Weights of a small image captioner.
Training: soap at rate 0.0014, 6800 steps, batches of 384.
Data: trained on made-up road signs on poles, 122500 training examples, 21.3 epochs.
Rows from block 2 of the image encoder of a small image captioner, named by matrix and row number. Rows with one number belong to one channel. Each number is 128 + 24 x the weight over its row's rms, rounded and kept within 0 to 255. All counts start at 0. Numbers have three digits each.
After each channel's rows are labels from the 100 images, of 14848, where the channel reaches its highest value: "top examples" is what is common among them. Only what is clearly more common there than usual is listed. The data: made-up road signs on poles. In brackets: how many of the 100.
# c3: 3x3 conv, stride 2 (encoder.blocks.2.c3.weight, 96x64x3x3, each kernel summed), inputs 0-63
# c1: pointwise conv, stride 2 (encoder.blocks.2.c1.weight, 96x64x1x1), inputs 0-63

c3.94:124146113165121127100145125125107075091087093095087121072133115123128129118118131100122122134104147110106157133137157132135131100122144155143203128190127130121116135111114128173125155113139120
c1.94:141158117173141163110136102125123074102111128081106134087132099119130107111105095094140106127134132080087146102114142113105123090123136141131177108148102105132152149108130099147157150110162138
top examples: purple rim (95); orange face (25)

c3.81:097131150140119084146122118093074124118113075084152113102148106088120125126131117116084149184111149124126123110137130142110133132099106158094104132155131151161079142121156112130108152147136101
c1.81:095169184129118096150156146117088145122125108088135121132173144094171153098125148145108121155155129161135117093116132141137112144112090103122139128113124154156100148110141095098134111086113092
top examples: black face (37); % (30)

c3.72:135147138143133140127121107104099116126136106131117164114148101083162151111159139095102116174111115111119127072123118146149094142116096136117129109166090160148148090159173129134161170093147130
c1.72:123147153119157107066137142109115130139154119117098154124166129084112111108144160130134082156102098123152106119114135136108110141084131146102101116145072147089100149137115099143095122088128150
top examples: % (45)

c3.1:127126107097149103135162113123103150149113106124146126117089100139126103132096115087131139127046134132178146110125143130162154131124135152126115086101131114117178101096124124110075128109154129
c1.1:086120098111134116122162125132097138134161095143169158105134125165140093094122102091116145130082149090167121130119147105147122131154088172160118149133110104129116134127088124107091086117130135
top examples: brown rim (30); red rim (27); red face (27)

c3.2:151129095110135125141141143134155132130122133160126131092157130156132134094125129144154109084099150157153103106145120114144064145181176143150121132123116082108109153144084175163129145137145119
c1.2:129138107115101118148136091102156087165134130141156114087111106128129109126140101082105083067113156132162092154119112127144086153151144143124132125132148117086096155120096157134115095145136126
top examples: black rim (32)

c3.19:133124122156152138108155112137134142127118134168176137142161131150100126130133179136165108102143126147134095108118140099104112117129149118183159177115130078124133135093130174129110078162130149
c1.19:141130086147155115133154143150146107127129085116138148143138166127101112168122133153119103076123172122141142114136177104114097119117142082138103119132147072149116169105135160103149121168113124
top examples: black face (31); white face (28)

c3.63:162149128115189134116108110136130154146145129143127113126170099107115120188130137144098090093129115144087128112124101141153110128114147106078063151103119120145150144155137133135132121158134088
c1.63:148146139105145122119116086117114130167105157133166125162143142128147098181122129127107089095168106117086146095134120167159128122137135134144128149112133134140121135156093112157182156159095090
top examples: blue rim (75)

c3.53:144174113120141115140102078138118157157118147122102148162173139136136133145120131124128126119145117108135130132058152111134171107150137114142102116090123115102099127158123144151125184085169099
c1.53:150119101100152136115116078183133146127086123087124135137153108137138147094107120135132162132096153138125100140085123131119132122168156148132126138106097152133113121157160140109107196092163140
top examples: yellow rim (78)

c3.51:137105157180142138111130067091128137105168173160129128150123122131147156112100117110138084128127117137133115118090091146139078152098138125096106116133128165096167127126163116103119155112126135
c1.51:134125151126121162091116106145084139105185140116129148136164135122166150096139119120101079126154122105136151116116117158132099145138132127151091144098110186097153117153140132114091170156125154
top examples: green rim (41)

c3.13:128102151126135146117182080149126112109097126127093150128144111120133130101127132117114136152146147147123137108120138115142122044141082130125109164163131092120171113109148118082108134079137143
c1.13:110086176137122162120150153110146141114131166106087152116123154105156097113111070115130131151151118127132142149110134095146117120150089129087112126162126064153130103127144113104126155100155113
top examples: black face (41)

c3.84:140123145148114147166145125121121089132167155121115107124160138120133121120109106095140108126145098117117081117155142114164121193120156156116161110134111123086148125165121157158101161090165093
c1.84:121137128120114129154168126143106091150168129111092101137160128135166168140118155095128098128129101153114132119157151148132079139104130134090112111148098130140133163164106169160078172125149130
top examples: green rim (80)

c3.16:148140150115109099149112102115094125117127159133072140125121097146136120114130163106122151109137110098148162133133090130120165098147137130088124092154149158094150100108175106163085142105114090
c1.16:126105112149126096105133085141111105115122189146128119138120123134104103135112126115100146114170147077125134164168112116110159109136140102122130085124130168145111087106170117183121102094126134
top examples: yellow face (56)

c3.56:138157140113095104159087091130120069107141126163170077133115139133115142113112124102125106139156103164179141117119096116114158163118133134121125112099129173121099160123129136125123085154116108
c1.56:146150139101149098167100145105129089114155119139133073143134173122106115100135166103129112155150074158195140141112122149125165104132148129151167112129105151127124122132109158133137129162124115
top examples: white face (52)

c3.36:099129150140133090146160099134119112090143113116193105111138143137188123153139137109076104152104136143123124108123139141104127129096142132081152082144137170155119163117122095093124126112131130
c1.36:156133165097123093146114121115114115127106082114147094121101154101155149197116144118114140184103137148183141099152120139157135114119110107133121148122103167173135150119123139130126152097122112
top examples: black rim (41); white face (33)

c3.34:144108134165161131128113149127128143153144157148127140154134075161125130135124103111156114105110112142100129124089123138157114168158133159126140149085142105141205088151159121107121142179124131
c1.34:149102106134131142113140140102119151117108142130145157138121074159135167138115107102093121112099087154062140153105170150145137128139151136143110074106099116099161126103130106124105106155112155
top examples: red face (41)

c3.90:113144119114112130154121073174108154140082109131076129142078082143149083141147141150106144153081138110124142099123108113144129140132160149119102139097159151143140131120129141154116113144173125
c1.90:119161098127158179119127113107128170148087139111147132139101102152165116151174130139110123137091118131118111118157170156144092143103142165125089135117121142142117112162155133142115151161186131
top examples: % (27)

c3.55:122085151155121112130100133118156139127165111137098137166104076129162145148126177116132132163117152079136150109117102120114160139135124105088125117138124153164115097103182153118140101132131088
c1.55:152083141147161132154140109119136109146136119106097138159145084136114122142112152108107130142125094131103099129091101156113175121081127113089117086138127150142141072117189100126117115151138120
top examples: white face (40)

c3.22:114172137109158111100148120151146127146112150137131114151087117156129139160106121138165137129128141136149157114163156123180178102143147109140133107127135113124163137093142123179178115078159136
c1.22:126121111111165140107117114140147115150115147135107135153070101137109131141111134086129132159142107102126167120120158147159168092116160109141141082148126154109152097087158113173128130077154118
top examples: blue rim (63)

c3.41:112118119132094166147124071128150174152120132165095128125058093153160099149102094098102102133126124116124132148130141137152138127106145141132082105104109171118163113119115126147116104117139143
c1.41:123106098108110134134153076115102175149144141139083148114129114112148123155149084160078136147122136125106109104126136124167156157130158116120130081128091173126120094125122102104149110102094140
top examples: brown face (61)

c3.14:102119111109119124125147101122134146143084122149072120111093086123130165151146112099124136159105083109135118113125135183163119104146145153125087089135158126153124130079114104134146162148159128
c1.14:110100125136108158108114137134121142121078132130080084100105097112146132116122117126122114136140132110117137104156097157151147089139144113120080130159125095176170122076098140167086133141104127
top examples: pink rim (42); red rim (29)

c3.9:146116150101117157128129112107120127110077109110060120150108126133181135153091092139131123152147105134103162126126121154095159137137129162086122120088104160084145109123158153151136123130125100
c1.9:126100163129100111143102129084138145157134111102121143143129130136126111153149107177119115137142134138110195134132133133091156152122105174105123083109131096092140125136170129184141119083145129
top examples: blue rim (44)